config = dict(
    dataset='phrases spoken by 400 fixed synthetic voices',
    input='log_mel',
    loss='softmax',
    encoder_norm='batchnorm',
    encoder_kernel_size=7,
    text_encoder_layers=8,
    text_encoder_parallel_block=False,
    text_encoder_inner_norm=False,
    batch_size=256,
    epochs=66.8,
    final_lr_fraction=0.01,
)
Rows from block 5 of the text encoder, named by matrix and row number. Rows with one number belong to one attention dimension. Each number is 500 + 25 x the weight over its row's rms, rounded and kept within 0 to 999. All counts start at 0. Numbers have three digits each. After the name is the row's rms in percent of the matrix's.
# v: attention value (text_encoder.blocks.5.attn.v.weight, 96x128), inputs 0-127
# proj: attention output (text_encoder.blocks.5.attn.proj.weight, 128x96, transposed), outputs 0-127
v.46 118:472510481466509480447520490465482462496495505447483518498521557495528492514497527500504499525521533502505450504523520509476532483475499461481496504505506507473510506499535470511471472491478527479468550473456518488472481500504526544501474490485470487469525514483484484494484520485519500498546510518477523467505440519530485493474541501506545461478585505526550489496505523502509500506466
v.47 111:456507483480545492515488512529474469489487545503543493497516505499507489499495485494509455518502491470456451508499495530482500492497446480486495517497514514415507472493531478508499470503500494486550593503523496497508481526448486538503451500498515523486515503503501503505459529493500495541516504469514516464506498489545493508498486499496541481512485516586504503488515497480481515495465
v.48 064:495465481472498481478498462478480492477493496484449523519549492512530464484514525505532491516492507508501394524538534499482517483499521481491508492496497489489514511487524480519498507491493530485564553449481526491476462506488545504486499457490482509494522516479513478497517493469529494506520482530519498449506435488447489519494538486505515499494498501518522515460505546530511519523509
v.49 076:498488504496493495498512513459470496466486559501515488504520491502484471483503487518530493499485489503432485514536462548546435489514509496509512495498490513570518476490501477513538497503527512477410517494503487490511491498436476503493472492498500484521524499510527471488477499474540489521479523507503468470515530513517499483519537492497491533523485514515488520464508514503492513519408
v.50 086:505500516516482495499516527445498491485481558501537474512521483500480463485504478525527485490484481497464496514547470540547430503515511493516511492497494515569514472492494494514532482504533527496395495482506478499523488484444462508486478484507509482529532492506517464489522501477538490520479526506495455480499540523532498468519526483495493527523503511519480518470519496499480515510475
v.51 084:513530501537512493497495522475528473520445526505508517520529514498497479496508473532494467504473486484520519506577531501470499537515527471501483494498487512490524508549455521502485467495518541525437462476494494528490484481494530527488468540523506482532513507498453472489479488532550493511495508532481498516491512520522504425487516482488527455516449504539491480532525487524479487478513
v.52 061:527526530534502516533507530488545517501510512503564454499468497498458512508501493511495504454507477477492522497474474493534476533503488523521512500495503519541490477486526512503536484508517485516455423526522464499542524485482419501494528491505534493532493489511510500500533518503476497495486534485477466507475564515544509500531474493493482514505528513467481506492509446467499496498546
v.53 082:501499505496490507522503522528489514499546503513545473476456485488481536506479516477488520488533500504494527479431441505546481479476470535497512515511513500567475493471531495484510522517495444474483478545517482479522529503504446483516535479491503517481482485513541535519511521485442513482498514458500493513493539497526495542521472521512461544489546496456490508492482490470496502499477
v.54 089:521534517540517506504506541456512481536458500494530502509500498499492488509506463528502474505481484488519516509545516504490477521499497474516472495492484523461507491548488532502492475489523532538433490485505485521508508478496515521485448560538507468527522478494455475497486495557540491504486545513460506524495536531523509435500496489489520457515501499519479470543518471520475478454519
v.55 067:512527503527505512514489525530534503556512475496525511491455498495506540523494503484460504494515502497559517478446521463468536521481488508495477507503507495436476521520509535485468493501478488527541449520507499512500517489544509499504524534518518507495472487494469530522508508550461512474508516480484523548476502502514505496491459512500505473479523485486495473558494466492494483461587
v.56 109:503529540529487523501513537473519500536496482500532486504467493493484509518497442508495498510487486496505590496518490510530454507501476499514482491497496521478490477518473530500505484491536509545418509507513493514538534476503489503503443549528503466498505465507470488495522493537508497500475532486468491552506550525537507464490483496495498487510532483495473478541499464493471483455531
v.57 089:483474506477492487497511475482492502445515486512493453496534502497492472483499514504538505490501496500482485517513485506530496486507485499504543501498513505561510461438521474510531516511506501482519552483503484482516485512487449493497510419476487513501534511507542484492556511427501494506507468513508486457496502495483485536523496480509481531518558524493503542421514505477507523542485
v.58 066:499516495505510519512501524517477519512518484515511496467444491496484546517488494492484521505502509477477555488429456517529480480500466519511490506502493505533472484498521495485502513495517463505464525552507488508522549521505474488515485548501502492483476484513480526504446500530472503496471542460489530540528561511522510509505470533494478512500518494472487486536479480485501488475400
v.59 060:495480518492485485479506462475519490485482489488467497539552506505513455485514492513524480501488492519519476516582545490488514516505526476500512486497502496459522504499472503522506486499495543512535514445490519497486459479502529511488487459498490496506525509484508462486569493469532493507524452542509473473483438496465491498485532460507525491509494500517514511469516518513499509523595
v.60 093:487526511524490512498504532497516497525477509493504519499479519501491510513499449515482503512472494495475598490524502513506465515515496488497475494497489506483503500537439515499500477492527508530412496515503503516521514484497528507512438579522507471505493490510463489486452487542521499514484513495494500557521532518536511449478509505490511474510455488518481475552495482506491488470466
v.61 070:467458495460480495479500440513469514458520463494421518508527500510520482490503505488526515521489515523468480510507510504511502467514503500482514492501505480488501501467488471512513523493500500494560583481486533492491482515496537485511495459472477505473508515503519499491520489450504501515503446518546496468531452469444495539482534494509496522496500496506517516453490549511524525539481
v.62 080:497504500510509493481497488470512478508448500490470522526541513505516465490515470521510474516462494496506488515581550505461502518519525467503487488497488509443527503532460509510490473486509557530491528456487517522480475489493552523489452524514496478520524508494461463484489482516564493522501488544492501495501471508483502447479530476493537461518459502550501493516521505532491498490519
v.63 064:486483531466461519489511470526503533478561471494487471503460491501483525512496497466493543491520512523489564487451474503560483484502485538500516488501517486496471493461490494507524526502490458492527512531500520481533519502517466471521516476479495498457468488504538520496541497473444506483506469463527479520508484494487501568489494500511468547494526487441508517482467507472515506530519
v.64 091:495501497503508497479499487470507487505451491487456527519534519511516467496517475528514482517460500490489485519567550507465503515526519463506483486489484507438527500534465504512494475480519553531489534464486515518486481497493554517487447537514494477512523510493451464480467478523561485529493493536500513493514481507478506448479530484488538455517457504541503489517516504533501495491489
v.65 088:512508505512493474503499482498549486485461531522509464521548514493493470484502511526503482475500480485553532503569531473479539549512526488507528499501508505537527508497454508506502471513496519502497444477500471503487471493529477516492534444495509516517519527494505476493568504467502498505525448530496482489452494510514492477513489462502527479522481516509511514469538483482495499529580
v.66 104:482487482475514518506491496533455518496542475494480523472452499502505541510492514462489529517513523513454492487419467515510489454487473523489488510503501490482480501492536480490499538501484456475528543541501522487497529523490506480519494532486490505476470492513520540511422505515475508486496523469512524506536496482483505545495499535504475525481504493474501499517461518504518499496405
v.67 085:491475494469489511507503500520459523482552495501506489473463484499493529503488520471504536499520511508456497491419443525548473460486472535498510507504506494544479485462540475495519531505496456465511537536508504472516525521485470476515513486481495510470483490510543529509489508479458507494493514460516500494520513487499498557514494526507463553491531495463496518482469508481512511513433
v.68 081:496492492477501502500492470541499518497532444500469496491485501503515520514497534478492521497529517512546472493445521456470567493485487508493505508500511480469479519477535503494483526500465470495612503509494507490491500513554499482508554469485492525476484506489514528512524510493448508473526474487513532499494462482464498556497465511509496493474536498462526497492486508489523499513542
v.69 099:501486496486494499516499498525482514485547503517525474484476482491491526499485536474494520488538503507504487487435453499532503480478482537496524513511513492572478498455546482490506529519479450459527487531510488478505515513505454481511554449479498527482479496505551531517525520465445511474509506468505490491491506492502491560524474516511465547485547500457504517472483505472503508517491
v.70 085:513508517516481478500504500491548486487484535517535461518538505492490475487499501517501476476503478495549539501558510481499517538508523499508530499504507505557513502485463509502502475515500518498484442480505472501501475484519461512492538434496509514516517517500512481498598506457498502500511459519493465494454504508529490482512485469502508496515498508511501515465535481474486505527594
proj.46 082:498532510498524515485502523457499536491532436509493507480503463518461475489497498506539510511488493477504488533498497470508493439518504492504502513466489525513530472477538528511518499522549526523496502483493511482524576496496445492483488501493476501475545486497524500471504526520516468530464524528435479459535593510467495540493480508502488501502510509502522532480495485493511492476488
proj.47 109:494475495497489497498491468486509541509527406491428529498481505531496491479514481525521533516472494531477506512490509487511492463502498500524459519496495499474512495470490490510513497514550506532517509481507520483464562493496556478515484546524493482467515507491518462502528515514529490557482507565491503495502477498418512534514520488499521497485515521455487501513508506520531526494494
proj.48 065:491514464493528493572427508514504465496513498533489479485481510485483529499530506511515477504496505494497509544471496476485487513469488518465511522452566498490444482513500478454503514516476446480519486540488477507496545535493499542484492507436521505449505526538473529498483534513461497494472513490466505480511515496501513506495473507569501487492498526501528470506490518529497492489488
proj.49 097:490502523541528543527471469512538508510542498499511491505463481499551509480491465454497519511498463538509483473518526472501457485454479521471517490499541459501482498483536513495549534508461485547493492509540503507511509495457529495503506482472532493497470505500503536534497504522461530464513491491482453526505475444513489532512490481525514521461506460496434499510487524486510495527492
proj.50 102:509503521539537565511500462524517522507541495490512497519453480510546511491490467460496524494513472520507489480503514480510476485452471533491509487491523465497475502488543511507544529503467460549496494527549503509495507493451528473493512483494539510529462488472506554532497483525450515475515499491496469508503471443519504540520489484518501514458508471488443486511488499478522472513498
proj.51 068:533485474523525527461541497478480509497524481467505494489460482487498509489501516447500518481502505485513511537490481505512485465457542519541525489462529520490448518520504478530516550517478459523494490512489532518504520521491483498470482510473520495575528478475512561516486494529488490475508504497459491508503524504505510514482513496577423528510494470501517499536476488490533479488508
proj.52 049:520518539508479526493554494523495525500492514468509518519500506541524489511478490525479532484515485507493491461504500511507522512490459491536490489546445511504532509484523490520491448514509518501489502499541491465490440453483520466512529481565491525598478482474519490517521474480504493509524497508542499487493468486528503478520499503433521486471505506470465485489517479482518467486513
proj.53 062:488523549502486499491518494511516513504498510488513521525527512544513465498484477531491510504511487519493483454522518502500511508526472474501481495565434480506561499477505523513492456477518549503486512473527489491497461452486522470527521482553490501508478502486511442495518493471523511533508483524541493492489471484504485489515507496395559482478503507500463514477527506492500511520499
proj.54 071:521458495501497541436539493491504515509513481487508490521461486475485537522502504447494523492504507497497506512501496514526492509483544533510507469454538501486448508520503493523518519520511471529506500510497550487513479503502474473472482521496499525557480481471505540521493439539484492480521513495525506524500492500496491514467511498584412519516497469488512504540472460493505493493514
proj.55 075:508506506462469484436549522484469499496464498483496519525531520527463480521507516539497502486515525468495510510491490520508545518549528478534487492517448532499524510514468495528452460491547523474499511470465516491506470480527478481501500510532449510519512489476502456468513470482541471536495507517540539476503507536491504471475520516450484466522495526506551507497518476513493498485513
proj.56 117:513453513494492518420574488500499525508489495490521492524497476469496510524484497462487513487512507488493505489517500525528513504527516523515492462493489491498504495496505524532519504495519503516502515500516540486486454497514475447498500517560503533561477481454519514508505415512502500499532504495553515527478482503491492524501520485499440537533512478491476533508492435465502520509518
proj.57 092:501512508519509516583453472553518519513499524537498510497486488522529518507493487508497492497488482530488492472476498499479484520479430529483464513500483470506511486483535518455516491469478476515506502548556459508472512497493537505513530491530546500466456475523492524525501509490469513500484503477516492507476459465510531516554463496473549514476505508476453456474503497490486477487488
proj.58 073:463471537488465490456501488493545520510503497504498508515518504495506503503479474481487519538495492546498484439550526506510492498539512488465484487540483456510542500484486538521509500502527566524486515452513521482513466460507504477532500498526466491452459513498516438511512476495531537506525479524536490541494466497490454498490523491474523506504504483501456532494501513490479553528495
proj.59 065:531507457506533500541501508510461480492495500509507483480483486469490511502513530507510470466497512459497519563458473505492502504472488526524512511452527543493460486512514471473499512500474434473518491559497485515472532552505484522474499513488544516551541490506494573496485509507472471491480523477475514474490531509501544505518475501546461516519500515493533477502495469500509468473504
proj.60 109:516453501508504503419566502465492510495511482474517488486501471453515489489484508437499504501497500490514502501532497514526491463505557513517522471492512505500496511504491512547525545511491519513492502474493551506502491517511472473487482512509491494552524496466528519509495464522520507471528493506487490537490513507486476518489532481534439549541503445519483556521481478467508537524509
proj.61 061:483490457486523455571431513510501463496494504554495479461516485437503515492500519501513448521483504490501509521486494493478490497500479510458506530469548497504489473488501504441509526493475488464521496526498474506480546560522494546504496507470519504435529532547493528498487538494484513487477504476468508502491523503485494507525467497540510521529508515512504505481493509504477535502482
proj.62 061:520478460505519507499493501488482484499507485509498479480476483456490530499516522463508488490494513480506514547476482504504486493470531530507520497438562519491443500519499479490511552517476443501513489531478518516505537549512474518473480520456518499512522494504499570506483499529477489463491513475465504509502527511489515517486496501600433529523497486502531492523472490501497492488502
proj.63 048:507487519495496464497544504499470488496461510517511501497537476460510470503491509537492465483494497471487504495500494537502530502557466496512480493538441518526560477473505497499490478466511535471504518500518479503460485511524491485527525502585500505533522496491511488478517480469543498517507511497531517494472502518490514487544506490410514523530519519501469524454528460473479526498505
proj.64 069:509469459502515502502482502489494486497509488516493476477476482448492537501512519455510491500489512488508513538489489501505480492472534530487519499435573509494443500524494484490517551524479457502513489519478520508508535545516474526473478519449508498491516501513499558509483500532478495459499513478463501521508519513489503518481497501605440529524495481500528495524469496505495501493501
proj.65 099:544524480529529521526541489507453525489508500473500510477476495526504485492500517513505500458505512475499508536462453511494507471468472512561484515491459538495495508507521482504498507480472452500496499552512480530459532505488516500480508495529547483581533448479507533497493526493492473512486508506466499466488520508522562511539488501477495518495495510485512469497505482484535441459507
proj.66 098:461491529479461465486465515481541478509487506518497505507542509491503488497495486501496493543488487531501484456539537495495489520540521470455502492535506473509536493487476521494492487503522576494495504444489509485537477485516501509532499499487454486418484539529500438496510498487533529493503486504521489531505485500482448480476514496479532490504502491520482530487505533511459557534492
proj.67 071:460509543491481488510470495513541498507502512514505508514528511519519484501485468520495502529506483534495481439534529490495498513532473479451483499550477456510550490476498536492500473488516556499494509471518484484511474464493523489536514486519478496432464521513502437498515499480511533514509482510532486510500470480500467500507498496425571483478507505504457520476517524501480532531491
proj.68 090:495511477465472450530477519507480489493454512528477511495535525509459497517517525567506466495491520476486513522477491512483532532544491481502474522501467528503518491510469486477454448489530522455512506495471470495484503503533494529506503509516480504458514507529479449471502517474534477537472512513516543472495502542488518459503496514469527464524493556504551481475524495531479504470495
proj.69 075:481534538499490494522494495518517509506494514495504521520522520553505472499492475550490505505510487522490485464510515495490510517522455470496476509563438480506550494476507516495484450481516539500489509485527473492492474456481531487534522480538497500485476503501496437494516510464516514540496486523532497481491477481511499483521497497404576470468502526499469496473532514503500501508496
proj.70 097:537525492526529531517546481518455535496506499474503515492476494542508486496489504519499507461514509480499504516463461512498517471474456511559477517503447520497508510499530492509499500474486450508494502551524479523457523496479525481491512488543542492570512447463508529498498514490486478524492506504484506462487508499527557518545488502458508507484504514481497468490510480476539442467507